config.toml
dataset = "procedural textures in two colours, tilted and lit"
train_examples = 195000
image_size = 48
horizontal_flip = true
translate = 0.06
fused_qkv = true
qk_norm = false
parallel_block = false
depths = [2, 3, 4, 2]
widths = [48, 96, 192, 384]
momentum = 0.95
orthogonalizer = "newton_schulz_5"
Rows from block 3, named by matrix and row number. Rows with one number belong to one attention dimension. Each number is 128 + 32 x the weight over its row's rms, rounded and kept within 0 to 255. All counts start at 0. After the name is the row's rms in percent of the matrix's.
# q: attention query (model.blocks.3.attn.q.weight, 96x96), inputs 0-95
# k: attention key (model.blocks.3.attn.k.weight, 96x96), inputs 0-95
q.31 092 [155  87 149 121 118 152 111 142 178 154 108 101 128 141 126  65 100 182  69 104 102 130  99 151 110 179 104 128  93  92 140 139  91 108 164 109 147 163 116 137  99 115 193 134 166  70 149 180 203 156  82 130 140 162 116 108 131 102 112 125 132 166  67 126  94 144 112 111  97 134  76 102  80  27 128 167  99 141 165  87  98 136 115 104  95 109 116 105  96 114 162 134 118  89  87 101]
k.31 096 [115  70 155 186  95 144 163 135  93 163 125 116 135 148 163 107 136 162 145 104 145 142 140 121 162 116  72 153 160 104 115 109 194 105 152 112 101 150  42 129 157 126  98  61 120 134 137 170 187 119 139 179 117 128 105 217 108 123 143  79  82 127 136 198 194 181 119 146 123 131 121 108 198 174 100 124 166 130 148 146 140 133 132  82 115 134 143  92 168 125 138 133 146 114 110  91]
q.32 098 [121 111  80 130 127  97 122  90 127  68 119 174  82 115 102 128 150 141 174 121 165 106 130  82  97 105 138 114 123 150  88  87 110 165 156 113  91  93 173 118 124 157  96 107  82 145 207  66 107 124 160 146 120 121 122 177 127 156 159 110 123 119  89 131 144 132 139 135 212  40 145  80 129  87 124 145 101 113 155 180 141  92  85 167 155 177 109  64 147 151 142 101  97 147  97 156]
k.32 093 [ 91  87 157 149 135 164 164 114 123 155 112 117 162 145  79 143  78 154 155 122 146  90 162 104 149 150 148 101  84 112  29  99 112  91  90 120 100 148 112 120 143 112 129 217 141 128 108  92  70 170  62 128 115 120 142 145 152  70 146 103 181 120 164 138 109  91 121 139 146 162 184 108 138 182 156 100  57  72  94 129 150 115 176 104 116 120 118 106 155 123 141 176 137 132 147 108]
q.33 091 [127 127  58 159 116 115 161 172  46 188 135 100 156 113  76 134 122 149 123 102 159 119 118 101 132 130 157 114 161  88 135 157 197 158 111 121  98 114 152  61 114 203 123 139  87 142 123 180 134 134 141 194 133 111 177 142 224 102 194 152 115 127 134 117 102 152 166 103 156 165  91 117 137 147 104  95 146 110 108 130 106 136 149 152 117  99 125 135 190 108 112 148 154 169 159 121]
k.33 106 [150 131 135 102 139 100 117 125 243  92 113 105  89 107 148 160 115 102  93 123 149 181 109 122 104 156 111 164 131 158 100 108  72 120 122 154 151 113 119 130 105  60 160 153 122 123 134  91 138 102 126  94 155 165 103 165  99 130 129 170  96  55 163 131 134 132 126  88 205  92 163 126  97  90 121 127 119 102 171 143 102 147  51 174 104 118 122  77 109 149 158  69 122 137 192 143]
q.34 104 [120 136 110 144  44 152 144  84 126 155 118  56 106 163 155 126 125 138 142 115 172 105 147 110 168  77 165 106 134 119 120  55 103 120 133 135 115 168  76 156 209  99 181  64 102 152  77  79 132 111 140 123 138 122  63 172 124 139  76 146 176 113 105 122 183 143 148 150 127 113 154 128  88 134 164  65  67 133 129 163  92 121 137 136 116 174 114 119 130 182 119 152 126 126 132 124]
k.34 100 [111 148  85  93 126 188 133 157 110 102 102 203 142 115 149 110 127 186  83 169 127  90 137  96 114 161 135 116 144  87  82 151 174  90  98 168 128 135 105 106 156 133  88 182 134 123  91 158  93 132  86 177 130 138 130  97 129  68  88 132  70  69 103 126 140 105 118 111 140 164 108 147 152  88 124 172 103  84 104 123  97 151 147 144 203 176 112 131 162  78 151 185 119 135 151  73]
q.35 106 [156 114 104 150  80 181 107 160 142 164 163 118 113 136 157 193 158 102 135  95 155 109 148 139 135  39 144 107 124 162 135  79 109 140 133 115 148 107  59 144 146  97 157 122  84 118 126  83 100 123 155 143  68 113  87  64 140 189 127 169 173 155 148 146 122 161 153 137 158  90 154  88 137 140 153 117 145  79 148 189 135  76 106 142 151 164 140  67 163  96  86 127  89 171 155 120]
k.35 103 [115  93 190  65  92 166 151 161 141  90 110 164 156  80 142 105 136 148 130 206 136 100  99 113 143 176 128 164  85 102  68 173 126 128  95 153 108  97 127  98 111  98  73 146 109 115  88 153 113 136  66 122 113 128 129 132 103 119 103 117 114 152 182 130 118  80  89 117 122 137 116  59 100 109 112 195 138 140 142 113  89 149 176  81 117 158 112 156 189 112 148 198 119 113 179 114]
q.36 103 [115  98 105  90 172 158 207 134 166 141  95 109 113 112 134 171 118 196 159 165 179 156 158 149 140 178 169 187 106 160 166 176 145 160 102 133  76 114 157 108  85 135 151 145 117 102  70 144 140 149 141 182 167 126  70 128 145 132 149  83 152 116  61 128 168 148 155 157 137 162 166 127 147 110 123 135 127 148 111 144 129 188 141 162 154 124 157 133 170 112 170 106  54 139 133  87]
k.36 108 [130 156 172  85  97 121 185 122 155 108 108 128 181 151 126 196 122 105 143  85 106 183 125 153 107 151 169  88 143 136 114  83 162 154  80  88 106 147  84 135  85  89 125 102 166  97 155 101 171 105 159 171  91 184 134 155 120 183 148 195 121 155  79 120 150  79 118 142 104  81 124 179  94  98 125  98 105  80  94 173 104 146 130 131 142 144 155  76 118 150 104 179 127 152 163 107]
q.37 095 [129  96 119 134  98 189 156 111  94 104 128 116 123  51 132 176  56  73  75 168 153 155 160 138 112 164 129 173  76 143 115 173 136 168 122 116 116 101  70  86 130 176 117 129 121  99 139 149 155 136 110 144 137 173 109 106 135 131 161 111  83  65 102 125 127 134 145 129 117 101 150 124 205  75 165 181 139 110 100 135 137 142 142 132  91 121 159  86 114 142 169  64 144 192 176 142]
k.37 098 [104 130 141 119 144 138 171 101 121 120 138 102 192 116 145  96 139 115 115 105  98 162 188 168 130 122 202 135 110  91 167 141  65 151  87  74 121 167 166 105  56 158 149 119 106 143 106 149 182 170 120 125  90 150 126 106 116 187 122  92 185 115 127 112 127  72 135 178 148  62 142 170  85 179 154  80 150 159 117 121  94 111 137 153  96 158 159  76 120 170 162 155 116 140 157 131]
q.38 100 [152 126  68 104 158  65 109 172 151 153 172 123 159 108  80 100 140 122 163 178  86 133 139 103 152  94  70  76  87  37 138 106 167 113 137 144 120 148 144 110 145 146 101 129 163 200 185 123  97 169 196 115  99 107 121 136 108 175 128  68 129 118 172 121 137 138 124  85 159 122 155 108 104 161 110 136 145 126 141  86 132 147 161 143 146 205 111 154 107 117 133 138 158  91 171 101]
k.38 090 [149 114 168 113 115 139 154 159  86 116 177 183  76  85  95 145 128 108 129 142 185 123 109 160  89 129  88  97  95 166 136 124 113  88 113 186 175 116 137 167 143 131 165 163 127  96 140  89  66 154 134  82 106 185 150 140  81 124 139 129 161 150 134 164 116 137 137 153 173 177 151 103 179  53 104 137  95 128 100 129 127 144 154  43 113 125 143 163 140  73 122  54  97 126 118 159]
q.39 097 [184 131  96 156 127 136  98 172 125 139 146 114 166 100 146 140 137  94  72 107 194 127  94 148 154 137 125 133 111 145 153  69 135 156 112 166 113 128 131 114 149 127 154 143  96 143 174 130 158 176 192 132 100 112 121  89 223 157 125  89 179 135 110 187 117 102 178  79  78  93  97  75 135 119 163 103 119 108 127 130 128  64 172 161 110 148 175 131 144  91 105 129 144 153 151  50]
k.39 111 [127 131 198  76 121 101 100 110 141  95 164 113 118  92 156  90 104 114 103 113 172 167 122 159  87 151  57 132 108  86 127 164  97 109 109 127 156  80 114 122 116 134  89 174 117 152 110 176 116 204 117 112 120 121 207 132 143 115 103  93 119  74 157 121 113 157 106 139 163 105  77  93 109  79 134 185 142 138 128 134 144 137  88 112 119 146 151  49 150 180 194 150  96 113 179 133]
q.40 093 [ 99 142  86  76 111  88 112 100 115 192 147 144 134  85 163 133 118 162 176 128 135 126 122  68 160 110 119 148 149 118  65  92  88 146 162 100 124 153 185  63 127 156  87  69 124  94 138 120 136 123 110 156 186 104  49 154 138 131  84  79  93  81 158  61 119 103 106 101 177 120 125  66 145 108 114 146 115 142 112 134 105 134 123 115  92 191 126 129 138 142 144 165  81 145 135  86]
k.40 096 [120 149 109 126  77 152 112 167  95 195 142 151 127 152 134 164  80 154  88 103 169 159 137  81 144 156 168 102 101 136  78 110 136  88 112 137 171 179 132 166 162 117 200 203 128 150 103 106 148 176 126  49  92 131 100 159 110  71  97 149 135 108  95 123 134  94 124 125 175 169 173  88 182 110 123 101 102 108 120 144 101  45 120 137 160 114  94 149 128 119 132 123 171 153 120 129]
q.41 118 [130  95  70 110  86  97 152 132 112 118  68 131 130 115 101 172 136 160 167 209 149  94 126  87 139 135 120 104 139  56 137 131 134 159 170 121  55 131 119 135 144 103 117  76 113 208 128 127 181 125 169 159 136 107 144 189 119  79  83 115 112 110  92  62 164 158 136 125 128 180 132  87 133 119 112 139 109  89 162 129 126 127 180 122  92 139  87 157 114 170 156 122 170  90  83 153]
k.41 106 [127 137  96 114 169 196 157 137  67 143  84 156 116 175 139 173 125 162 120 111 127 122 101 146 115 134 134 115 118 158 113  84 134 100 127 190  86 135 111 140 127  85 135 154  90 145 188  57 113 140 142 179 124 145 165 142 148 163 109  79  89  45 170 116 104 193 159 133 159 113 144 179 144 107  91 144 108  95  70 163 108 161  93 106 125 111 157  85  99  96  95  62 156 138 110 145]
q.42 091 [113 127 155 144 101 153 100  94 119 187 101 165 110 131 134 157  78 127 134 114 126 132 135 110 139 128 160 125 203 168 131 133  36 131 144 153 155 102 147 144 150  60 148  89 139  89 122  77 190 130 138 107 154 101  65 118 170 131  52 145 153 175 118  91 114 131 149 117  67 172 117  92  60 144 144 142 101 134 162 154 111 127 132 122  74  78 151 159 173  85 154 158  91 129 115 151]
k.42 085 [161 112  66 122  83 146 120 141 118 163 129 142 158 169 187 114 111 153 110 111 126 181 101 105 109  72 127 107 115 123 111 130 196 116 154 132 137 112 155 166 104 148 181 161 135 156  91 154 169 124 119 166 119  79 159 120 180  78  80 122  52 150 139  81 130 139 141  54 103 132  85  55 150 156  67 200 148 128 124 125 120  79 106 150 146  77 118 106 115 149 128 147 101 169 130 131]
q.43 099 [ 99 109 141 170 120 118 134 173  84 180 123 140 123  91  85  89  96 118  87 133  88 152  76 151 133 138  36 136 117 188  82 117  94  55 129 143 187 104 186 131  79 164 112 104 139  92 138  32 159 120 146 103 144 159 114 125 126 150 160  95 130 161 118  92 102 108 111 133 132  99 132 158 159 141 165 134 148 135 154 115 116 172 163 107  81 123 131 114  89 108 146  71 107 121 182 154]
k.43 109 [160 180  93 148 132 183 158 118 132 122 202 108 113  91 111  85 156 107 125 176  89 165 141 195 132  81 155 127 112 100 143 103 115 145 117  45 168 144 169 117 109 183 180 137 147 109 111 151 136 163  95 111  83  25 138 136 137  94 119 113 161 188 123 140 138  87 167 143 113 162 124 128 118 167 148 128 156 175 147 111 160 117 138 145 146  61 120 134 107  88 111 114  97 105  97 145]
q.44 092 [118 116  64 116  95 103 124 165 122 151 145 162  89  94  78 144  66 116 161 178 182 145 132  65 117 133  70  72 146 107 124  90 109 105 116 137 139  86 164  88 104 172 113 109 119 160 217  73 138 131 139 165 101 105 111 115 107 141 188 113 109 139 104 141  98 154 126  86 195 107 148 117 112 127 197  98 123 121 151 133  98  99 137 121  68 108  91 129 143  97 154  97  82 121 157 161]
k.44 100 [122 101 137 199 112 108 180 103 142 154 143 109 147 127  69 126  40 104 122 161 182 159  95 160  82 137 114 131 111 144  97  94  59  87 102  83 108 147 172  96 110 114 165 201 116 166  99 104 144 169 126  84 120  68 163 147 145 112 126  87 143 136 136 128 134 107 156  86 142 147 125 142 154 155  94 144 119  89  67  82 139 161 173 128 108  81 125 109  82 144 147 133 118 100 154 186]
q.45 093 [141 149 146 178 134 167 142 193  80 154  78 136 119 185  88  89 180 198 135 139 171  94  95 138 134 120 159 129 125 163 158 129 150  69 134 133 134 134  94 157  78  87 139 162 140 119 114  99 136 133 140 141 124 140 180 145 125 126 123 144 169 255  87 146 118 124 189 137 119 140 117 173 113 150 109 114 172 127 107 157 112  81 136 130 126  89 137 171  70  84 105 133 126 113 129 102]
k.45 093 [151 131 140  76 167 138 129 117 159  50  85 111  84 112 124 105 121 114 164 163  97 157 112 155 149 156  82 146 112 174  96 125 129 173  98 119  84  75 102 120 147  61  81  82 132  91 178 138  99 125 159 154 192  53 139 128 140 138 167 153  85 104 160 126 157 179 121 117 100 106 125 131  78  78 122 163 176 130 122 134 139 141  93 171  95  81  95 150 138 159  88 143  79 114 151  98]
q.46 129 [ 99  77 127 114  65 111  95  96  95 124 168 131 143  96  92  71 147 102  64 118  83 101 131 104 105  77 125  78 114 116  82  48 100 155 143 141 139 141 153 115 148 174 111 144 146  97 133 137 124 116 146  99 166 168 157 205 161 100 147  78 147  96 126 106 151 130 133 193 156  99 140 123 154 116 156 123 113  86 124 132 102 142 112  67 146 176 107  82 121 143 105  52 144 140  77 168]
k.46 129 [ 92 129  76 117 122 152  98 139 122 120 165 114 117 115  99 112 150 141 153 151 124  83 183  87 126 119 125 168 125  97 109 153  81 123 159  80 150 139 141 152 134 171  90 135 144 128 139 120  87 187 105 128 113 142 111  87 149  85 112  78 129 122 192 123 115 104 160 139 165 128 142 170 147 236 193  77 150 119 205 155 133  89 109 180 184 123 156 138 151  78 192 147 164 124 101 139]
q.47 112 [165 166 133 111 184 166 138 121 132  63  73 132 139 152 130 176 132 203 185 127 206 107 152 140 108 133 152 126  88  61 178 124 153 118 137 111 163  87 141 131 131  79 161 146  98 152  94 145 166 138  98 168 173 121 118  91 127 108 157 120 123 103  66 133 142 171 136 126 118 180 169 160  88 111 152 180 163 126  90 121 147 105 102 123 178 126 104 175  75  68 137 120 100 121 137 132]
k.47 121 [ 76  96 153 149 147 105 198 150 148 128  38 124 142 133 125 161 136 162 112 156 109 125 106 161 163 115 153 140 155 160 138 141 165 175 118 169  89 122  86 109 121 108  93  85 129 110 151 148 156 135 188 224 133 138 124 106  79 186 157 174 162  97  70  97 143 125 126 148  80 141 104 161 120 106  90 131 125 112  76 133 111 153 129  50 117 109 169 108 144 169  98 180 115 128 144 117]
q.48 089 [122 101 158 116 145 112 119 134 139  33 161 148 107 168 162 104 171  95 187 119  96 142  99 178  83 104  84 121 123  89 119 141  95 115 153 135 157  95  84 178 161 115 144  77 128 178 145 103 100 116  85 135 148 120 141  66  82  97  83 175 123  75  91 149 132 145 110 143 115 143  94 121  84 132 108 150 164  78 155  98 183  94 126 122 139  95  85  75  90  92 121 126 124  94  71 158]
k.48 095 [100 142 140 172 153 114 115 120  71 197 105 148 129 138 102 112 197 168 171 156 122  91 129 101 130 115 153 139 127 110 120  99 171 132 153 141  98  90 105 125 191 138 131  59 117 149 139 117  86 116 137 173 134  88 120 118 116 148 139 119 173 138 172 180 127 196 131 144  58 185 117 143 181 176 108 145 116 214 133 106 118 117 154 115 112 106 195 165 152 130  91 100 134  65 159 122]
q.49 079 [107 144 161  98 161 148 165 166 124 117 173 109  87 166 169  82 164 179 168  91 110 171 140 159  97  74 135 102  78  66 121 125 166 118 132 135 153 146  93 116 187  96 179 102 135 177 126 147  94 157 125 171 120 167  93 121  84 161 140 173 135 140 133 140  97 104 130  80 158 105 136 174  82 123 154 159 142 149  64 155 111 117  80 172 118 177 102 148  83 129 122 125 123 123 198  83]
k.49 082 [120 114 126 121 123 128 144 159 112 125 116 200 122 114 136 155 126 107 127 187 159 117 159 127 174 164 139 106 100 100 135 153 181 110  76 145 158 107  50 120 192 101 126  96 135  98 112 138  98 123 143 147 187 116  85  85  72  96 166 181 177  59  75 175 188 163 119 136 171 130 151 129 168 129 122 136 155 140 126 117 123 126 193 131 103 121 114 180 150 150 135 106  50  99 143  91]
q.50 113 [114  86 107  73 181 103 168  91 209 122  94 147 145 125 129 133 154 141 157 186 119 108 142 122 131 153 106 150  93 117 161 121 129 155 148 124 102 164 160  82 128  79 142 114 183 104  81 176 148 130 130  64 122 125 118 118  97  60 125  69 143  68 133 147 131 175  50 140 126 165 116 112  98 127 124 142 143 135 119 108 165 213 115 127 137 154  96 134 155 106 127 146  74  81 110  71]
k.50 122 [124 132 151 154  82 125 142 144  90 178 131 112 113 184 123 190 118 129 157 118 108 129  82  87 117 120 111  84 160 116 158 124 178 120 128 149 125 117  76 145 129 117  85 113 143 158 188  88 220 120 161 155  73 184 119 131 102 153 143 168 103 210 143 103 121 116 111 156 126 126 117 165 143  96 137  63 114 121 134 199 142 111 145  53 159 148 157 139 126 117 103 146 202 158 107 154]
q.51 095 [146 144 132 150 186 133  97 126 124 119 137  62 151 131 119 150 117  94 106 155 128 127 123 172  96 132  94 113  82 105 127  91  96 152 141  76 164  77 136 105 127 163  84  68 118  54 114  90  80 224 112 117  93 116 128 115 163 176 150 106 108 100 145 100 128 112 115 141 155  75 124 107 140 152 124 181 156 144 111 184 152  86 144 166 173 140 189  89  89 116 123 102  84 144 196 126]
k.51 100 [ 86 142 146 112 106 135 119 142 130 148 150 178 164  60 153 120 177 149 113 123  87 143 136  97 160 135 197 115 103 105  99 139  94 163 122 128 173 123 132 126  81  92 104 116 118  91 145 122 100 143  93  94 141 143 104 179 102 149 173 166 174 169  85 192 109  44  79 155 110 138 131  87  84 106 115 139  68 176 134  93  85 113 129 130 117 143 178 183 164 103 169 140  80 161 162 119]
q.52 091 [128 104  92 134 118 147 124 103 181 171 122  98 157  92  93 176 103  95 143 164 107 112 185 116 104 128 111 137 132 146 175 163 146 147 118 105 116 103 133 153  75  71 138 171 137 126  76 118 104 103 128  96  87 104 130  55 117 142 156 112 159  93 207 102 104 131  97 189 113 188 158 195 124 189 123 126 113  71 164 142 123 183 135  83 164 139 112 111 156 139 118  99 132 107  58 157]
k.52 105 [125 123 136 149  94 135 174 139 161  97 131 143 106 136  81 148 149 131 110 135 104 103  76  90  76 114 134 120 156 150 132 134 119 135 140 154 106 142 137 113  94 157 104 117 118 128 122  80 122  87 123 137  77 202  98 141 131 158  93 122  97 207 153 105  89  43 132 103  84 131  86 154  84 136 117 145 174 142 153 134 112 193 185  77 131 131 155 162 132  44 105 176 193 123  83 176]
q.53 075 [134 131 128  98 129 158 178 142 135 170 148 124 133 115 133 104 138 114 131 182 114 112  97  71 143 107 117 137  62 140  92  73 123  78 111  90 156 130 136  90 154 171  75 180 194 101 174 168  99 119 109 118 109 132 102 121 117 108 167  73 169 122 100 117 101 125  92 174 159  56 174 139 148 125 152 129 197  85  67 167 132  97  99 137 130 177 152 162  99 132 114 147 114 118 170  58]
k.53 073 [112 149 178 129 124  99 209 110  88 124 154 112 108 169 113 121  50  82 147 125 128 133 136 160 122 109 102 155 140 111 167 190 149 122  75  97 169 123 131 115 111 128 112 127 148  85 171 143 123 165 180 106  92 106  79 171  95 124 113 136 139 212 119 130 147  58 130 126 157  71 136 138 125  95 163  97 189 143 137 150 163  82 133  96 131  86 128 170 197 134 159 175 120 105 103 155]
q.54 100 [138 111 126 162 158 147 169 166  86  99 135 166 131 129 129 149 171 113 176  98 132  83 115  97  39 112  98  92 104 120 102 113 113 126 180 170 166  97 119 113 179 112 169 123 107 169 152 134 150 118 107 116 134 122 173 118 179 163 149 176 110 110 122 106 123 168 161 125 162 119 108  96  69  84 100 154 195 119  78 154 149  86  82 157 115  85 104  29 128 109 100 134  86 151 143 142]
k.54 100 [120 109 117 164 178 103 145 151 165 166  75 135 110 122 141 123 110 166 170 175 104 137 110 108 149  82 172 167  82 101 120 173 108 141 147 154 115  29 105  90 118 110 137 118 100 133 162 100 161 154 118 116 166  72  58 124  48 106 130 136 133 100 190 156 139 185 133 129 176 152 145  90 162 164 112 154  93 134 164 126 117  85 138 119 100 143 167 126 168 186 173 149 111 120 160 137]
q.55 094 [137 113  90 105  83 128 149 185 144 153 142 156 163 161  84 157 158 133  95 148 101 141 120 123 140  98 179 126  76 151 165 103 123 139 162  81 124 153  93 142 138 127  69 104 138 111 146 115 165 199 140 164  35 145 141 122 148 131 115  87 166 167 129 127  89 143 106 160 124 128 136  98 124 173 148 141 209 107 118 184 158  90 112 172 120 120 179 140  95 103  87 125  76 111 200  80]
k.55 100 [122  96 145  55  95 163 109 130 102  96 137 149 133  84 170 101 176 132 161 137 117 154 114 121 114 169  62 109 101 137  52 142 134 167 100 149 153 151  89 138 129  68  71 147 110 125 179  88 141 130 140 139 160 130 155 152 152 146 157 121 121 167 175 129 113  92  94 186 124  57 141  86 110  79 125 171 181 216 142 175 106 110 128 160  91 116 133 137 169 139 156 142  93 145 143 127]
q.56 087 [147 117 144  91  97 132 128 127 103  85 117 194 128 122 116 170 115 166  57 134 145 161 144  79 114 162 193 121 134 170 147 163  92 182 152 152  65 145 122 136  79 136  77 144 102 109 171 188 166 148 109 155 116 131 155 176 111  93 107 102  69 196  96  94 115 119 139 133 128 151 145  79 171  80 116 153 149 138 121 147 134  75  93 131  98  58 171 151 147 171 157 111 114 121 129 150]
k.56 099 [113  83  94  98 134 111 113 109 104 137  98  73 179 136 185 133  92  89 174  81 119 135 147 145 153 135 106 127  84 167  95 114  84 157 144  95 103 168 165 139 105 108 126 141 118 151 164 108 175 141 165 117 180  91 175 138 190 173 136  70 133 114 140  96 118 152 131 136 141  26 143 124 110 170 149 116 122 108  78 142 143 129 101 170  95 117  92  72  91 205 138 112 126 165 105 156]
q.57 095 [ 80 120  80 181 112  95 128 120 130 165 127 148  67  90 153 125  97  89 155  76 106 131 137 103 137 156 164 161 190 186 119 195 158 178  55  70 124 102 187 129 117 147 127 121 115 153 130 115 175  34 122 155 125 146  96 110 173 113 138 163 136 106 152 117 140 107 126 147 122 144 159 156 181 129 104 112  97 123 139 111 113 184 141  99 100 116 113 108 173 170 136 127 173 150 154 181]
k.57 094 [131 144  95 130 120 162  93  81 180 127 136 124 118 140 114 107 126 123  77 102 105 136 169 176  89 146 157 129 163  95 125  85 140  76 133 115  82 202 135 150 156 172 179 160 109  92  63 111 176  51  74  85  79 156  98 115 170  99  84 113 118 133 102 110 109  84 150 129 105 134 132 148 129 161 142 102 174 136 159 130 107 142 146 150  92 137 111  58  95  54  91  93 131 101 115 132]
q.58 115 [107 139 116 152 141 159 127 115  70 139  99 150  65  89  86  98 102 112 123 127 133 153 133 130 112 147 178 162 157 172 116 176 170 146  94  96  74 145  91 108 116 171  98 158 115  95 157 118 141 171 168 133 133 154 212 197 101 125 155 142 141 217 102 126 154 113 231 150 157 112 132 112 135 137 102 130 110 157 142  99 127 133 164 135 140  91 129 121 181 149 151  78 147 169 112 172]
k.58 124 [163 115 132  85 168 149 106  72 202  89 138 117 119 120 127 140 137  68 142  91 108 150 170 125  97 123 135  89 119 141 106 106  85 122  80 102 111 177 151 153 122 121 150 152 124  98 120 135 112  98 125 100 140 154 145 107 172 146 130 103  98  89 137 120 149 133 146  73 143 112 227 145 117 161 146  73 141  61 165 134 128 106 106 238  69 147 112 109  72 143 136 139  71 152 151 115]
q.59 096 [ 76 110 184 107 138 129 162 135 175  82 142 128  62 117 171 142 119 123 106 111 115 195 116 201  98 150 137  78 146 172 148 197 105 147  95  89 132  67 139 105 134 144 144  85 145 106 124 174 125 133 138 132 124 151  91 127 103  81 133 159  79  83  73 147 104  97  81 111 102 106 117 138 170 103 163 144  67 118 159 136 134 132 126 149  99  82 174 155 171 150 168  85 159 166 166 128]
k.59 104 [141 122 120 139 117  93 125  98  98 187 167 108 208 180 146 133 127 101 141 110 138 133 177 163 174 134 161 131 150  83 198  98 159 103 122  49 135 160 130 164 118 129 172 107 159 124  99 139 148  82 105 165 159 101 152 134 165 137 154 127 171 147  86 145 137 162 152 134  97 100  66 152 115 216 150 137 176 123 128  93 116 152 114 137 122 117 128  94  72 168 121  58 116 122 184 110]
q.60 099 [174 136 135 123 166 126 143 164  91 110 131 133 123 144 105  94 171 168 125 103  51 190 160 103 152 143 145 145 175 108 115 173 227 116 107 101 107 123  74 130 148 139 129 143 126 166 182 189 115 134 161 125 150 133 187 179 115  99 130 140 162 178  58 124 167 158 144  96 112 122 129  92 108 139 132 107 109 158 140 107 138 146 167 172 128 107 113 209 147 173 145 145 155  76 101 122]
k.60 110 [136 115 175  88 159 131 135  88 142 116 136 101  97 133 148 194 136  45 137 111 142 137 128 200  96  94  78 123 153 141 154 130 160 100 140 171 134 101  81 140 132 122 119 103 156 118 163 143 109  74 154 151 115 154 143 111 144 159 147 134 111 129 115 115 174 211 130 121 185  48 184 151 134 127 158  80 114 135 129 162 158 167  51 174 109 113 125 103 103 142 125  77  55 102 138 123]
q.61 103 [118  73 113 166 118 126 182 112 114 100 132 139 108  78 141  99 153 153 103 135 100 132 131  71  92 150 148 150 119 171  71 131 125 192 148 160 145 105 166 113 114 102 115 104 127 142 156 132 170  80 134 120 150 158  89 171 157 146 121  70 122  75 104  64 136 121 155 168 103  94 169 120 170  43 102 179 125  97  92 168 111 141 126 149 125 161 164  66  84 169 158  65 115  92 131 135]
k.61 103 [116 144  99 114 149 193 168 122  65 128 135 110 150 157 134 141 114 139 151  80  60 142 197 180 137 102 199 130  99  70 107 132 132 143 144 109 124 102 108 131 111 184 123  96 173  76 151  97 117 170  93 143 106 147  82 112 148 104 105 110 185 141 153 126 122  98 135 181 159  96 124 169 106 214 181  83 106 137 117 164 127  88 160 134 136 102 164  87 157 105 124 138 103 105  79 111]
q.62 093 [125 146 176 121 182 147 109 115 140 121 133  89 158 129 165 160 142  74 141 176  98 101 151 157  94 183  92 195 145 106 136 127  79 106 118  95 134 134 171 144 133 186  94 100 146  77 105 106 114 124  50 131 154 109 139 134 153 113 108 100 136  90 135 129 200 139  60 154 142 114 133  95  87 157  91 103 118 186 117 106 150 126 164 102 148  68 162  97 108 132 102 193  67  94 102 158]
k.62 104 [ 84 198 125 165 126  81  96  96 119 170 136 168 108 120 106 159 135 151 160 102  52 126 105 109  80  93 146 103 179 121 131  94 135 137 159 146 101 112 134 124 111 117 121 105 105 126 177 112 128 105 162 112  78 140 105 149 108 178 133 140 110 206  62 180 148 111 121 130  73  99 148 118 159  77 101  76  61 183 136 125 135 105  97 148 159 183 173 151 153  92 157 169 128 142 138 167]
q.63 107 [144 126 122 105 135 116 100 148 185 158 166 174 121  70 184 174 162  95 121 110  41 134 125 155  95 102 106 137 177 243  83 104 137 123 125 163 154 113 120 161 106  98  91 139 126  76 153 106 132 118 216  86  75 166 105 131 134 190 104 138 145 165 144 122 138  99 134 158 133  85 131 114 156  93 121 118 118 131 151 154 120 116 129 123 126 129 137 113 169 154 163  56 115 106 122 125]
k.63 101 [166 109 156 102  98 145 156 135 118 129 197  96 162 144 105 103 151 107 159 141 140 119 125 156 158  98 153 139 105  95 147 188 140 153 126  84 148 130 181 112  86 174 143 120 138 104  98 161 114 150  95  98 100 122 159 117 190  89  84  69 158 210 184 109 129 138 160 150 144 139  95  85 110 232 147 175 161  97 127 131 170 118 167 137 157 106 110 168  99 139 117 126 102  87  72 122]
q.64 093 [118 135 133 203 131 125 141 137 148 137 128 135 127 112  68 133 116  96 155 164 155 162 143  41 120  96 180 186  74 116  76 106 142 172 160 164 114 150 139 115 197 144 135  78 158 137 123 142 152 104 146 164 111  98 140 172 123  86  75  85 112  61  87 127 183 172 109  91 121 152 146 137 125 111 137 114 141 165  88  99 145 124 127 144 122 158 146  97 139 102 154  96 137 183  49  90]
k.64 091 [110 107 109  70 101  90 140 121 143 145  41 147 103 165 150 153 112 165 162  88 148 149 127  88 125 127 191 149 160 125 101 156 145  59 119  84 134 167 130 108  86 155 133  81 179 151  90 132 107 130  55 150  99 104 195 132 116 148  96 147  97 109  92 120 134 137 143 132 126 119  66 104 116 129 137 178 150 147 146 127 138 164 159 117 146  92 100 101 111  69 148 140 118 160 187  42]
q.65 107 [131 157 114  76 179 204 117  99 193 104  96 119 122 151 106 135 126 109 143 129 101 139 169 121  98 143 128 101 132 174 192 150  83  99 153 113 152 148 137 115 146 153 121 165 160  96 176 142  72 192 145  94 137 154  74  70 158 163 111 126 122 173 160 100 130 180 102 133 108 169 163 140  93 119  80 116 130 116 115 178 165 117 153 181 184  53 131 128 130 133 146 102 166  86 155 109]
k.65 109 [107 110 140 171 164 134 115 139 151  68 152 123  23  73 138 113 168 122  45 130  89 102 135 191 156 125 125 168 133 160 130 103 128 162  94  98 130 106 117 164 112 105 126 187 156 120 159 120 158 118 165 113 153 118 147  95 150 182 165 149 112 169 180 139 184 136 152 130 140 115 159 122 129 132 113 118 156 146 133 140  93 156 112 157  48 168 159 108  96 184 125 139 121 105 151 200]
q.66 114 [150 133 172 121 128 111 115 149 114 110 185 162 163 165  53 200 148 129 136 147  90  43 116 143 103 109 156 115  95 134  45 146 176 103 163  96 172 136  93 129 132  99 139  95 139 120 161  99  62 163 142 161  87 124 168 139 138 104 133 121 160 141  85 118 116  74 146  83 111 132 130  86 112 113 146 138 161 139 113 161 138  86 117  90 154 173 128 146 157 129 179  67 116 167  90 172]
k.66 111 [135 110 175  79 109 129 152 135  85 180 104 115 189 146 166 113 120 125 121 157  98  96 151  91  84 148 133 113 134  83 135 153  90 138 147 190 166 103 105  90 146 115 113  90  91 151 170 129 105  95 119 105  73 135 147 116 101 133  75 133 189 202 113 103  98 128 122  68 132  91  68 116  77 198  82  83  95 113 134 114 151 102 113 164 128 166 107 136  49 121  89 136 149 128 137 106]